config.yaml
model: "image classifier"
mlp_ratio: 3
depths: [2, 4, 4]
one_sided: false
max_grad_norm: 0.5
max_steps: 12200
epochs: 32.0
warmup_steps: 2440
Rows from block 4, named by matrix and row number. Rows with one number belong to one neuron. Each number is 128 + 24 x the weight over its row's rms, rounded and kept within 0 to 255. All counts start at 0. Numbers have three digits each. After the name is the row's rms in percent of the matrix's.
# fc1: MLP up (model.blocks.4.mlp.fc1.weight, 480x160), inputs 0-159
# fc2: MLP down (model.blocks.4.mlp.fc2.weight, 160x480, transposed), outputs 0-159
fc1.170 100:133166149122095078120116138143112089144145134137124131116150163112133103117138122125121120104091137122143079103170131174126121147109120074131110144091098111131171096114100117112138139108129163149161161126124146152119116143108118141116099106117095117112086146156153132070106145147160123118135124143108127130144122120104149039123132128089140173127117079118065096100099112133150111110158146154111107164177136131174138128102155086125104145151130105122163144126147132153123151118113135
fc2.170 096:142096116133141165147106130135149113164090124145180148125139141124097102157153186155132099120137137146134146103122109091083077124141142138099149133151141127128101145133158113129126159159129130064112101105135102126130132090144084137119139178172135164111179098081081134166127116154140097112146117071147126136135141119131119128108124117133099112167144153115133118145180158094115117160114174128133143107123132147157143109160105121108097139103143152146126147097127121117148128134133190
fc1.171 109:131093138126163125139123134088132144152088129107086059113111170137089104146127161155089129158156140139102148151129132099143124100119149142132166097147160188094143129111145140151143130140110131154109153136134129132138086146134085109133161144153111113138172127104119114119143119088106103103153135168133125085087120118136090138126147136124130122119140175144118085161176106121102156131112104149109164174116114116125090133120111122143104108145142141138172154129058108138125121101159152
fc2.171 120:135126106127108094115156110173137111144173140117181146127151107091168139089142125135146100072124101137148110072097124124128109139147093129116134138124146109151104151125134102167100115107101140131182108127088134119149139129077122117063115094089132151122084141158147155108138117117148122123114145109112135129101145138122154106121118112113107148127076087094118122077088112114114083104122129126143084121142138121130167101133135104103149111094144120108101119112165070142100129130105111
fc1.172 114:112122169144118118120119185120132139131126166137124123159110127143116175149119082150130108121121130142110142130152098122137125093147125158124141093146158148061123083124126114154125141126128056118088122141116118151090149123132115126134095095140159129151094095123100125119104131159115164114105137108125123121053141170127107096126097109140108101134147139132150094183146153134137152147118136094170111127153162066132146137131112082107136111081141143141139119092141136117158145146121181
fc2.172 098:120125127094117123103142145126120139115138109114149118121149139087152076100110144076130132122063074152141152119104151137127115140107104083091176137138140126129150152147093117121118105102132168133107118122163093128178117131134116117141175133111131106130090119166181113135160141073137130112131116124144093118165123114135150142148152154086122171124122133139074144086104088090153119148127134145096150137120118160093113149146133156152185149151108109149127086140111115137152129143150099
fc1.173 080:116162103106121106109134139172131127102121151129085064143117141110134087122143124129090158111169071119082129091160121098088154094136134154103077119106148159107134142137127099161131147116103119153099097068111107144113122124097208142141175129082112101131143141121118146087129142143101110157131120105186124136097164149119104129109144124149122133113154132131113092140126143165149146145118154122158152128116136092128113122135123111122129164108108112136133107119147135092109111130086137
fc2.173 084:149095149121131092126116143114139132129109133166147170141083123154137155130133119144127126119068166165158109165133137165136101125111129142131137097129110110145137110158057097079115135145101131112128183145090104123132110148177058125139121117137122152176111110137166146164129110122159150154108127176076126141117119126130124127148149104095099127150143089107149153127132150129131109121140103147139105097109140131092142131146120138176132105113147131134125132078074141169160142126155148
fc1.174 083:142173125092084128095138134132155121100117140097119094126142183160153133158092118097085143123132107098163131106154059172095121125131132123121123091156133103123156136112138116147127190120107136125088109114142136086160135131069162151123142129123146142117136137143133112128135151147119092112195134149139124145134130157077128120185150142134124147153135135136126105072130109104128109144119149178077132117165125129134128133129103165114105138124083138127109132153090104109130163117133132
fc2.174 082:122116110151171141166119152110126143154135137139123138172123118118119131086192149158135143147151122163096128139107154132147158173124158100133115179081110162127111119128144167097136129147141133097154098108086085162122117120148104134106099142155163167158130136110105154127143115105099133125098152105139111131140097089141128117108090120143121162089109124116096175172144127125133133111146099117144116138095147092106148132153141105163165088135163091162133102134109171096146151159131156
fc1.175 102:115095122111112150122119153117124143063105122120116130146125146119119126124094118124113132104106143175155161133108149081128083093084129102166112175114141108142149111107137102177131149144136130129138152133151169140171101149159110130098133119154125161150100118156146151112097104114148100113108152130107105099156158147156145133101123104169155150167131143091136156138096141134160074072136164146137088118143123155122137144154147101118153100125145145161143091104101155126124083093131166
fc2.175 096:107169125137108094165116124133122129130151133130144123093144140152164172097133124164156152168169141105107127145115129128130129145167174135134130111095097137081117134118108145108121120128118118074109134144135102148096180138093154181156133148121166120135151135100158140144153119140103147115153108099169157128136147119129109139109117129168094119105132159163121137142132141130147197144128141096093172118146100090074126137068126137100155126140112099129129136152160108130158146093176108
fc1.176 103:136149113126140101136163112104121141140121120126130104083109132136092118122145107130151149107159097124125136132112148160163143163167122135142083099135200103148114105111109150114085148096085105148137124133138099106127149135091096122148143070126130132168108142143112142174120158114121137109102124073088102084134081121167123093102089098108146159112107145106132164129111159139118132145121170128117091113087189167159142136156126163131161119130117132137138146125132132143161114139162135
fc2.176 106:087083147140086131144138183103064088099124113189093114143146094091108141123103145143119145121121154133138131117134131119108090119111111095125179120153118133170111132129138119126140127127096128106130123146079125166113148131131110073136165144129106127155147117142143136132159128106115124161115130160139164162144150141134144118114135137159101112140162076146122161149085141116143132143111054088141115144149122117098165097125118119114097126138131141125136129105101087131102119159074163
fc1.177 097:134165135114093140163141156085118131097146141099133110115142134198125137070139118104119087111152170132105143132117142120139179138126134104134149153133104102121179150115156117112129127114160074117097085123157102121129146123173127127089111142091094095112159098135144099189106116133123150123140142110123145111142129111104150152088108145078141118134149121097155142151156137149153135114095149147090116126093086130077115086138127119171128132152108129151104128146114150105093107140142129
fc2.177 100:132094145147139120127145133140144098132123172156118129139133076084126111185142137153143120124096134100106123121125145096083091092142160155149121092152138174130140149133126155161113130163092126066109154138109125120103121116102135110151076121099148126159099113114099132112157169095114134133123144106119104132101121144134115123112146153174159125101085158129086133092133109145095094126120082134110133097137167130161122149126127178080088119112144151091130140169143085151130144125109141
fc1.178 088:122117134114103139131119145132118133102142133122111127087104146119113141046116099148129182078095117129128132128074133116124185144164126133062171103119133130144131164120109134124109122125136123140110099097096128114147104165114135131128117115112144111144126126144115166115128075090164151152106144115105144134156076113127163157141153106155149142063117119162114137159188141111107138149099132139120122117106174089115136118148109118164111143140121149140178162100100119124120151127148120
fc2.178 099:113123109165130128141094142083107137168116140134102138186076110107116147148133149078151095155109115118151120128161113139125117129110160149163073138104122138125110121144131150133140079149117136115121154095175115138081156135147147110150133148123148142120138110112127070154116159147142126109143112143133113142112149179121105104149127121107088141184145161089131118092081141157132128119162110134109117145160118168164084111073155128089142130107160122152138113158149151135096130152106125
fc1.179 109:119165139145107110109127100094123111104142098146111144146203137112183115116148131163097131143154128144133162161142101087155100110102098085169128170091085135128143097127133089086125102141128125159132108153193076116095146096116148112144163116135126110130120116145158126146114117130127107114169142157103116132170133148130167149118112086142121124145175103111098173114097140163142131145127118139119096109163148129119122137134126110134146114156149083134098122144124150101159126100108134
fc2.179 121:107103150114119136121168135183101148169193109138123151113143145161133130103195152100130116100081160138128164144128157136121146147103132119157107115156128119132143129168141133157144114151124098115106164133140148160111066169120137131117125148158120138083121138146110083109143132149136158133145155113099126096139106096180113152125094141103114145161108121123122107146156080133099120156097174102154144125139129128157150139158159145105139132115135102091158073140148132138152104129112103
fc1.180 097:164150120138114095132191128097122143121140102164124110143073115119131126158160128153113143142138119134130137109125154091127123144150097132147122149113086074157170108150123143159156089141135114174119122140139144151092145120105085106092141144114129088127057146101116145112131120143128095157094137117095114089096122178087131127105148099154128090155122093151113133136156150124177077136115102142106089130083108115111123130154104132153086125145138091152134114142134151126118100120142116
fc2.180 101:081105123109117162165131141131127154113084167121112137092104152136147159141138122105173144162083165112132114127099124119151132096130152095138102134138134137146117174079086139152133121078124136126132105144108120115157128141126129154172096100134133101107102169113142107163157130153123145108118166128138150138142165139142121133132100126167120114121150111110104122142182127114114095081140161136134124134138151153110086072141152107146168132109088168124127125075155112105101092128073129
fc1.181 094:185122160135098122136109113130143085140091157171130140144136110136129111119124134197124166133151116081148103153102087160098103142183110132088121084131137120144150132102084140117135102154131099127090123109102146178111102104128105109146124094123121118140118140109152126160127109116111146165083113111101119141147137147120088145156108106135158131175133134118137119117105133147128124103112150160117083077108147142140148120098178123118115183121132139103118151102140118120130072150164110
fc2.181 092:088154119141113075132161124159141200073143134097136090173173145120165116100140127096121093119100118126133149099168159096173158123087143128126136196136110120099095109136140081123105133103135166115110154113135140071159124111133106122125154127151142119121140136155118166097125118112114105148139148159103136090127115133138133153119155115119114105093164175110142102106127128137136142156117092146174173139145131145123127122151092139141125108132132119137115139130125086135107153112095128
fc1.182 116:133117140117103172120153113104128114139174138177153148119140153153160144139095168125121142136157125158152121143150135130115133138165150112130146101103116106092143146146131125116094156093143147139079110104090142118153108154101042134155114136130155124104103124183103085148088110136156120105129074111152126119184120131159159124099111146135129138113135114085163127149128119099122166120121116167099175122113141117081110138135133136108171151127125083141151156117100116144152136094136113
fc2.182 120:166111102142145139130091127139133120142113090122082112129095113116108097132115132171090132119107151125108094113101120112149102120113152149155160168152133138171111077132095134139145096125119121080183147131129166158108114147106170106130160149138110136128185119118168133116170114115095126125129110109135133168118096112109105063133152133119151131148100113156140119131078157108151074118123149093155084123109151139156121169114130151177098124138103128143120097135128154120099093118140120
fc1.183 092:148209128120175101114124145118128082133127129163141104115127111137098093095146147104139140121143095113156122130128130105148094107136170109115134125139099144125133147116121119118089163108123163171134145140108129132151156143125066146101118134061140133110136121124081106128119099154140106126099119112131102140150169104128147134089096153101116113122115141131148145110079186132088072132124094116150108116124081127136179186138131144111091152132103115152125122109132095117094137123147123
fc2.183 086:123114129128095112125150101114125128170134105105132146153145142144155121137127117131098089133157151139067166148138166163091125139133073138118110114150148149117076181115133094129135137160149127119130137143123122122088109106146162112155107134174131121121145139118172128165107141135126158155137126130117171123161105144134123118168195067126095083149129122126091114164154099156092154150108147157152147137148139148100128086111140142150091158152138137104168157169136155128144103124125131
fc1.184 109:127131154100099117122135088124119154120106093070139168164110161103123125146123201118093152116127142128168126135154162137116110088095161138133180107129135113117158120143123130129100166149083122122109123143136112091122157133143113099126144135162105071116134099145097155139128135105083131121121143113091090163155133149146115139123129120091100118077152111135125071110151145143161139120156155155115117149130126172110122152160173156131181126115115115112081145110138124149118106123101134
fc2.184 103:100131164158130161104157194103104092153112170172117092072129096151150139122115103124137139121114111131097149123120124118134104147118127109116113144155122174142079083158096103137155110104164133109113150108115131136143129102148114138131128133109123158045117097119157140099104102152129100137145121137164168151060130102147120117120147159128144122129109140130128136132127124123138123150089120091069163128148131125105130151117118131123115153136087133155165093168132164146105104108134130
fc1.185 102:146130147104202115113137117072126107108127080097143111133128134149150120126130162133118165109150170133118143139094143127108124119154134169111112122147095132119121142140148113118091139128164122133144115099145090113111128162121073147143175124119127160124156160124082106146150131134135160147122150115116107110155108203150100128140148076087137104103110151145161153143136090118168094126077121134117103134108125120142140108108126131151123114154060132152174106137146129084093136137135136
fc2.185 112:119113112134126113143094116162165115137159133134118122131113113101117126143171123097158065131142117106136130107150152122106152116139164165114159156113111123144122144143101125159163140164097124082126117120080169167141133143126123095130137152122145131095147130083171141090135111151164119124194100131114109109107143128102137144169132199132098149176121144131100134138152147166099125138154168176149160145174128121160114162156114116112136158136175144124125170122118142136123151099137138
fc1.186 104:152108098151168152125108121114128110107196116148110141112101117125157147130125135116118127098119097144099150133092142097115152116102130132167124128160130128110143165158118092115156122168161088145146150127118106093151107143121127105146126156126148105088085113162140144091089111136134091104144150166104183109173116134109173134108111109139164137136161138138152137127125103106160129087108072144127104130162117175116129111181111146137099153105139171119134082118128150119165138107153150
fc2.186 104:093125134099087131127105136121158143147095124118140118123172144129107146148126137125139149157180122131180118093126127126119115142094119098162133112113122100133125096079137114141103144126120132049126110111161159136118131090138188108102143136129069144152157128124098127177142133155117116146164130136153129111112096120135117117080107122131137116137082136091134160135129110104123142140093145135154193087141139064141110139115085133110167127161104111108165132127124172145138123088132103
fc1.187 097:118138129107152162110105104125120137163117139109107107160138100115146144141119105095106079120133116110117106135109138105150125157150115127125109122127158167141140172082134120111129172129113145141125155124154131176123075139078182115105127109100156128117134151092128175103100128136124119163153111172138157150097095119140112102150107134108150149094126131077151129107145122185164093166186088141130099154166164094150146112125155130127125098104151130138125118104139096101114107101097100
fc2.187 083:127103126172109128113150154107124138114096151140106132104115175145091114119119161117147157110133165157155104121129148143099109132104125139143143122140116101121143122155141112127125109129158113161139102156112138088138178135141086158114136100138096162164110149146128073134137154126167130087131134089116080147115148148118128136105142121136094101154118156176111097125104118114156154139036149111096115118133118103115066128149082128109136134171122123161133161171139140135108158110102163
fc1.188 114:122096119125105145103160135179160106163141161145119123098160133137115149131135113153116140161113151128129121158120123172105109154124090165169133154084109160178127134125085100114120140133141124130182151131124162133151120103120107098116160124161125154123109126125167145150175123094123126122173100072126130126094116100150135083177116131136126123133125113096141101160115116126101127131086107121137150142102176132169087148162183140136106139110152172082111110145138098133141156104123133
fc2.188 118:083174109154188107117136111111141082162137088104103134126127136135118099128141148119131097110135109105166147065107106101109086121159138121134116152175158133083113104113143150089142125104130132112132138132149112124120164108120130120117105164100149135122089095171103098115136147157137106169100066090135110137140117159115152124126120129130121110124095139175093157114106146136161114158155116130121153179171143124099122107100068129121132117114110130142138149133121122152113092169149131
fc1.189 081:130150119120187117137112082105143113138149124164136106125140112127142183105122095130126149163167159079093117124110168127114125133125105127142151182142100157155175158190100139140111174133105151149109139135142089077114122137131126105086118116128115145112143119153152087155094133105122101126141129157126118077134138182116117124151124110175125110115131130095185080110104154114129115166112167151122119142140109143150120133126140092104146150141119112120106136095117109127131108090141164
fc2.189 077:132141133130105125125117095141143107103113136125115127121144177122110067149078193136129132121130104180160150107134108121153120157170131133087165091121151139137103138108123121125115116140150143138161110176113202149150149114119086131176159128146139117134096106112125173131169176157112156097119134097127166141114125106132130155129139102130116117140124147110090142160145137113112140120119134127124114154102179123097138179073095135136136114126149138106130109170087161129124160139127103
fc1.190 103:165119119119159125123121106145104118143147139163134167145116169154155110163137118086129111138150129113107187126111140082146130156068152147116141142199115146129123154079112131137123165101094129151090140151171125107139114123108159147120147146148130142126157160136116150143144131098111096143181115142160086127129102125134176116079151130097143157134132132133127122123120116113162153140106098141156145115178077071138131112110163112081127120121130130129137165096107161148122110135145121
fc2.190 097:079155112118085122156143165138171114155098117084153099114173129108111121087078139178106144109094152139141095178166141163103116129139143147118116126074150119113113107148179125144100106197152142121153141122078121145156134129109116128109082104124115130107109110116138119113108113153153151155095140137138157108122117105117107148166106129166110119137121139091116135086120112130091126138124147141111136109135141171127140135149121181124116110150135127135091158142166127158140118101096113
fc1.191 104:105112121113158128111104096110127134088165139106146106112160133126111147119161095087151139108126163109149156137121121164093152153119118169098136078145132110111162130115097120176086127125138125120105121149128103119162103135119132110116096149117118078113155124132148164146126127119100181158127126088085103150121068127082131152108121119124147124109107171153072162128141134134111084129134130160080120156097115139125096124113144108102124132154134120129147194135089140105091089149147134
fc2.191 100:150168101126117148114157158120164123152123148137073161151152105111147123090108127132172164166094106131106109120142139068178092133103120136136094161122165176149078148115126141094139162128126135152123161086121123143119127115117153139121136119118140126137144118076058093119107115111111104084152132132112118135104154119118158112161157136178120136089124114122132145107133120138094148130141122119183101110183166163151094154111109115114125140125112133124124096129160110122123151138116130
fc1.193 097:174135162111143082139109116151089127151165158139136164147141135122124131092150140129146104131141122130096134097131128119149106112117127160129129170119120177120085176136105107102134127119109161119119153089110095087103132140130138135144108108162168149113112086131105103140155121116172100092154099149102135118160140136153110095124119104148173104149089138114128123134145103147171123128091161149137102162152124156125169079128121138123093128134165107157120151079191098107125140087128149
fc2.193 100:121123111105113147171159136159165110139115125156121059113123109126130124115130116146150133122184138096141124107128152149147093171118114107171083103113138109143165101122192138147140097136137112118126101105144158123153134118117108114119122106102148110116156120138124117118145150146091171168104178117125104154089161130143101128166146110093107100129145162077125147127082154152087132135163098103144145146113139121101109159103135149156109125105094166101144105151072110142122122109117105
fc1.194 100:099105105146147130111093127112099116159123096094100088103149145141104124124118126130131091127157147109096128130129120097106133118170097142145103103156101140136108121134103177115129102128148137174131123141142131117131125098109104150108151144145094141139144114136104120185145132115159137140181108113119144129125082134115135063119139109140128123060133148132092164099086122096132175138117117068106109161164145135152165161136169114089091118116133103134160159149092087114132120093137151
fc2.194 094:135132171113137120156126129129151114098121137158132132150123063105132133101119155121109155088129123152145102121117141135140124152098173175120169132150155121148140159123152086158089157140142122100133169106113100120146122156105092115148113116139165148148151117109141136088138125142142105089092113117143133134131127158147147166126103135129161127168093172147163128141161100173115087128148088110122153138119129096134107097058098124120150145132156154139072154090159167156112097138127110
fc1.195 103:127177147126106178125153148136109153126147134151085155099139069114108165114114120149151107116082087123153156094121115115131148179105096081137088153103139126167134139094133158099156141123102109171123154134131142096151134100139128119184125123094131127117069130167090110125130123131094153117113085114176121157135138121103118108155147142131121103128144100151115114092147126151098129134137099158141109130097153111160123143126136109095116094139136136121066137121122083133098107123112148
fc2.195 111:113099131145112097130125108149174100136135148134149129158141148164139063126122122109153106100194157118114099134146137114141147091112168135131164114108129124135112186186134102161096144118129140099133122120121093167109093146102111149104076091157117171138170129133137139116131132126150125136136169107087126093107108126102176148122083109144140150141130156125104122147116114124126113115145157117110139134090081156093138106123113072129132122118149104143145146132103153088143176144151113
fc1.196 103:147159127111105147077161088109139084110168104156147189139117112166121164132134105143116172158098132146133119142115141162098156124135139138152121112091135041147117133179154161171112119120128159138113095131118143146120127128153153155142111120117126113120121106118103106157151147109094119118138118162133141136113101101151119163138105136127133166133128148124139159130108108126088077158098155168084134108120139137141099124147138139173134129161092160107109148125179092108108137143122145
fc2.196 119:129113131130150127146155154130140123140113143057129098121139147092123102111107155155141132144136130107108113129139110089139106166123108111124152144172155160087106128094087112107116108150124161097138119139137120125202116107070110114111163176169151109125120142107180110079103134140178131151114126092163098127119112176125147092127127110099103117114095107115099132086146132161127113141123121098118144147165129151104136139109099122146136119103124108140108070108104146089108110142132095
fc1.197 091:134148115071121142090131164094113128089132126142127079137074159149139147098118174140137137101099136131151094122119101081130123130136099158132136115148146114157105144129114117093073099091115094098098105149104147147132089140124102164161200111107118095131126098139117085143093110132122163101126101143151113127129176127104137128134113089123118125117163138093133105132139160127144126143097107159109124159132092089142118138138160138141099168097108145175115142132127143110132092145157135
fc2.197 079:114133167155140140154105081160162133095152145100123129112125148133122145134122112148148154130147130125093084152115136126082105079129179128137133118082180137114136097164107114124182145146123154120148089119154139116117155140149114103143123151118125128141152114168138137112172092131128129129121159114144125127139109123088121161114126189148081067128151124164135119138118091140121144085150143142127138064156134145122136118125111126117130099129133138113140172173159149104126191094111098
fc1.198 098:117157135135092144151150116151151160111098111157137136122116139131173098143121124089158102115128090106163092126176133109148111206115102117107115128123111119099137190100132103088129091125117102112125128102112105103136119180139163114129148075122108192128105099122146165115068125171126102153140088141146108157128154124099108130132128118093095117106091120121149131166167140125119135127143166108125125118143132147157127145121138128121144161107141149127113101128139092158110097150088130
fc2.198 103:099083127132144097131138165143128094138159176141122106124163113149114150111100136134102109119127157090140111113117140167117141114148150135113146151139160111188110119163139121159112150126156159176170127135093158139164109111142100137092075128119107096142129141105109100115159112115114111113136146132069128135155143105136136123090142121145101157165158115174161092095112110152148119151130079124124115150137129141153144119076084117147143072104107171138114145170106131112137108097125134
fc1.199 100:169125138097130136132136141157120152101183152137056102123101130113119168144152113134126151160153182098118106118118161161120112077121146122132177100103123119118112126099123119091127106140144110157115118118099120116126105125127117127134106148128116144091164157112115152172140128089092119106111092097144118107113171125130140105094119104065096077164140112116139116111163204142161134128131159121110109127113121152129124123141163113150124109148083146127143099159105127166122117156151124
fc2.199 102:139146110146105108101092086097158078133078114127166149153105137108134117139117141136108118105137103147142144204107116098120160127110103121113095143132145131077123104164101133139169109071124141109155120122173149166103118108120115098134127119145114120157115114141127083084138158168148144154140158122102134149132097168144125116097107142175144128080127116107105128129091066146122140120104144141151136147120150130142146118152101132107127130122143137125083120095156088088117142133120085
fc1.200 095:170130107092122118129137082155169140131102118169112101132099107173128146134139126120140098126168129127132132133158130158125164081145115110158161115114143175137179141123103138117079102124115129070137115150106139063175145091160093119112131082116138126146131101124148114120126115093144187121134116153116142109094134156112117121115161133136164118140134143127064101121172135128096118116105137072120139125157134153130125134115163131167083123127122098120104121117147098160128117156104130
fc2.200 085:146122144127132131080114157101097101148121144148143083172137155097095133133143154147139190126086127149125141143087140112124125148111083148112093157135113106100115128132150086126184183127119091154113135122124096175091096126085080094129142157152149168120118141122132135112145142155133100098129118136115113136125128100146120121143097128110084122121129111138123164148100095143175094100116085164142124128104130114126135083125147084100109127089150142127125113141136123068124144102147144
fc1.201 119:151164105116093088143148095162131152152134097096148107153164098117075126156150100124119140170169130139135120130127145141111114095121134169151136124105153125185096163122130125094111114108137157140136135108140124126125156138169121160098147097114125118121138123139123144146084150144146094142152112095144121146144131106129136111098130124088069125097109146120157168124116122150144102107152112100117143148182101167171122119106157151141109120175134146125132175082121143158134066081119136
fc2.201 124:087105182146134143092097148115086091098156156173128153088104099099160153136132171091108094086108121141143145136118118127134128109157122136139141126127132126084111108146089125104167149186126111125141145120097159104174126130134132141128125126130094098140115106118116121122124094093129150128108143148091111158131166111080125152105094140130141122153152110135133068147160142104118141118106115119134094138143132102106125152118123133109179136091114128108166110156115115087119207114136126
fc1.202 117:107136147165156118131146162150139090119106116114159125132130149102156126127123108149141167144123133100113148136105115098115148109114070122170124129140070155079138149086115122143093108081131121128112136149107101126081169126121086115119083140114110107073146134148169100128147097126131105154127125131100146097110148118114171152117116085160113061167117130148149113099165134113113169160113121136104131143124172106158119144098129103114140117120142112064151099130103107150150132142136120
fc2.202 117:125140134109111147119102110106154119142166090097091151148154159124171137140127147093169128110125129131157135135117138136147114100185127089101135124130165111128157088140110123175132140165125123128126086129156153116127039117118167117140161098122156086139109084122115108158108149122113143119114148063156100159102108141121126134100123130137119145085135114119086121113077120126117105116083126143099138121134069143143160144133134156099111139168147105171121111137158151126121141107109140
fc1.203 101:149135132117113133157115115099153138129110133113138113120149123112099102127125091131135120155107177166200168126101124131106134103109120132127092140116102104145103101119131093139136119131080129100129150147131105124141135135125110202114130124178104142166114138124190111122114153167094065142089141098130126161166159131170168060120115085140137132087104166159120097112122123112094143108142120102136134120135155108112149131099127116147152138093131137095124140134113129138137182132137154
fc2.203 102:133137146148141150098136154166097113114120134151099106118091127162134171147102127169117147103134086129109096130160126139151113151178174130126169093097160091130152136123102124161121160114157169179102162122085114140110138144161123104134123109107176118132148102128107123125136081125152139126143138142119116151089104148094076161134106161134138093140154108154134138150153176164167120138152096109116113142143114164135091155153119103086110135133111154111115116110127127157105104094092124
fc1.204 086:143134115168112081124123131106077114126133117134102172186128123081142128150098137111095117099078110132135102105149094157129113113121129158125118121138142144112111156137095125175182124126133099119131087045113114096125096123158119118104113158147158154131137091106162102109117155096147140117145139086140127145126148122161111100168161108149120151145135081154115131115126101138132163184172088082148136103138122131137081118131116127124127114101147118135149120123126128145121123112090099
fc2.204 074:127102135089154144135149111132168149152134169140159106083105139145103137108161122167131145133137169129123159137092157129137115130103114147151111116127113116159164139092153128076073119111124174144123155180141157122118131156101142101150150099108090143136100139156101118167109096122088112144102127155115141083141099144099151154084126128130121107090174135100160158149107145151116128100093185177111115120119169101115137137134164137139131122161122127127089157126124115134132131129171119
fc1.205 093:179173128147129100113149143108094123069129130130108126103131105123124131166091110155167163158114095085177110140098098149127122087108124110093132133123140108142120077137135132127071107144148140116117182136146123118104125134101144088065094152120139111158141129145091113117123136113107111107102118154118108144130118136136097128115125108148138132101132113128125132116159131143131168099108120075146150112169111106144112109131195167115117181120170135166164137156137086139133132133128121
fc2.205 101:084078150085175162113111106168130130131130107132133145102167153131177127119139127127130106113131175165112119123121166142137147127135120126178115126137106171114156139104080151128176149142121116114119116147111122112112142133118160166135169076135141117123129122136144146106132112090120113177130119111133094168139138131105120111157118108147129107128151125135152108105113165110139131127153104164139102116073110176132162161146115116143152117119130105077074103102070110136112127092162164
fc1.206 096:139104132104128129091110086171108162124145144090106146116144114108140152117139143106082145143126142121154129158144091078091129147101150116173135130090105157129119158110151101170116109132118114123088113095106133112099148136141150090108133160124167130083118103115128147108109109143125112127177120078098130110178152136139120111177079128137155120125103104157101120144143137131103106128119150162087123113155119105127094132116131132139065136117139110172182162147133124071138138124114156
fc2.206 094:123145130156120109150140134094113137125134118134132128133120111134130059146109072130156131131134155096099164098153102147138091132120093160107114178141176125121111077156126144096128129115158154127123138146148119132146111110143150141136147112122124082153166133155116110167124129097127178147071151158108142149093078121127159117126134088147067144140165117125130156063101104138115113120143105098131116107144147124115127140127149097143146144125126136129087096092130126193111087132153120
fc1.208 086:145152081128116119162112138157078126182130158134119093168128108132153127109104151117122147112149125147106096207151138146135135148152142121109123132135140147169127121105168113099152120127163110081105101124215125105140132148130113119156118131129135191124139155105123151099127112153135105162088128146151084172120119154106126145133139136149171132136111092147108148114142107113125115149120136100091156141119082112133158134141157059151157119110100103134128120135094131142135133127134111
fc2.208 083:104094143113146154089150122113148141094111100113156117122103149129092142151141127134127113138136126112145151074149098139110128133119090125146150109124087079119133153154098099131081118151121109189128141151070128136077136137100134128128133119142120091174117094162124126173112099077106140074167109093109164119102151135138129078144145095119112135116159166120170126107092135156138132116123129135162132149145178147132095067130126160127128129122127161132130151135162143109137151127119147
fc1.209 101:161180144141111123114154129101115171138113123134120121089132091094144076132156159097075146138110118124160110143109141147115104140137097117138155098126121107153158102126150132124141082145121126097139137129132171145132092179106136128163108128116144136097115096172121131113154143157106149116156104135091126131151164130117096145157122118116114116127077135108093074123119150089117133164177150141123108132141138143115125133162172148117124086115102143096144096134138120195186166117117131
fc2.209 107:155133123156097129144156128121133083169127112144171136162095165128115118095095109139119137094162126125107117122113142118103129115114138150120118141131127176131092155124091123123130191093135133135125161081101125106126154098151090097077102130138116125106158153095120147147122117094141109129092140121151154146116121142123098104103135136152128154134121170139121131122100135201170125105083120137129176141105135107104151121118090126135067162136125136121126148119123132095059114143089088
fc1.211 086:131127124077098150103179129156124153120106152193106142123162180107108120118136116095146129129129131112132153144102123117123150146107153175159090105127164120066133143112094127135181109100110145162164106125119140101106120121109170093142120128117142111130106149152110107120139119106156111131108148089162125128114107117128089148184120155090102114146148149123114115134114145125170120122167156150134141146136135126164112151087106126148160112120166080115116141150138133048110133127123143
fc2.211 079:184128128166169100106076101111119100078104112131097091103072132132147130124087128163125142136128137151084135111149155145117153144160123089119141143117096129160155152166129133155104130106125132154104118103077144117137137126174101134131146177149127104125122134134148138110136145120114168122135081167127123144102143120134123123110170138095125125099156091158139104114146149149126120122113092143136146132086125154079176146136154120153091132136141170138120134097095152162160136106121080
fc1.212 096:127138131143141144163130124148111144130127187136073112121075107108123117129129145172109131107118133107141122132122154141142095160127118170197093132090146109132126129126127130151114137114113154169101107152098123080159163104092109141158122132166193135157131152125103121097113119109117113146125098100126152114138110146131129163145131138155132154137129115159097104174120149135141141195114157136120166128082110095118115138129141118123136101109146122108105117127174179136137090103195119
fc2.212 090:164099148109149132133131123128158117101119107137152114141145127149128138153167155119110123142157144113107168098146110120172114110134124111108147105153140125121114118174098184100169075129100116104132108133130124150114117192136119139145139089095109136119131094167160152166165122123142197174126135121151079106113150128124120111128137167113134118112165124104178130111143140097119108086132140110157108105121119153156112144090150134140128156135084124176120124152123081154098185122116119
fc1.213 084:073172096114130107087130145129138142151152165153133116123134087127123182116149103089170135129134132133112163123119153127130131141099149147120108129121109122077108134140135156127116129108138121149142138098111121162119134036111106119101157123065134134154101129099104112119160144139158137141132095148125119143131128113080106112112142139083063111098103151136126092157120153146130153138128100112092180108151117116150114155115114115139129133118137096118159128148151067084110140142123091
fc2.213 086:151103147152145078131075099136121049106090085110099136152111103083094118136133111169097123140131087131120115104121097119125136126152150132109129141135114135148150085129147123177119122141128095111114113136136133101097126165119154134159148136140154165151113113142151164144103109132125126130101150123183113175095141141154146191088117130110110097175149125113171140133136137107115117095122127129156100120098113141094164151122116168120105113131109134166108140117124158156162113144142167
fc1.214 101:098122142153108129110139144155104098100150129157099136155142156191143090086097107142134126113123125136129184119141139092111142139127129144148184145185102139096142146139098138114112133107119119192114130126118117133142097100139108141130138113129149110146126098145107139111132102138152117093150121161111146123121096123119141104130152167131086131114123168191046133130125116135148152155188141130109117101132115146140137153100106105109105120161151126111080182132149140123152101112144164
fc2.214 093:136119175105133102151124109105134132147118135142157145121128134091137157149163142107128130106127118124142111141109105158194112131175133089128093134079147134183160150139133182178108113165145137105156108142122106134113137178146151142149132119101140156096124138145143093144098138124137150152107111118108100115140175146120108197127102126112138116162151113102140104123149160140094144133093121108155120172112112112105105146105132142139138119070141139122165103133109072122141181142098111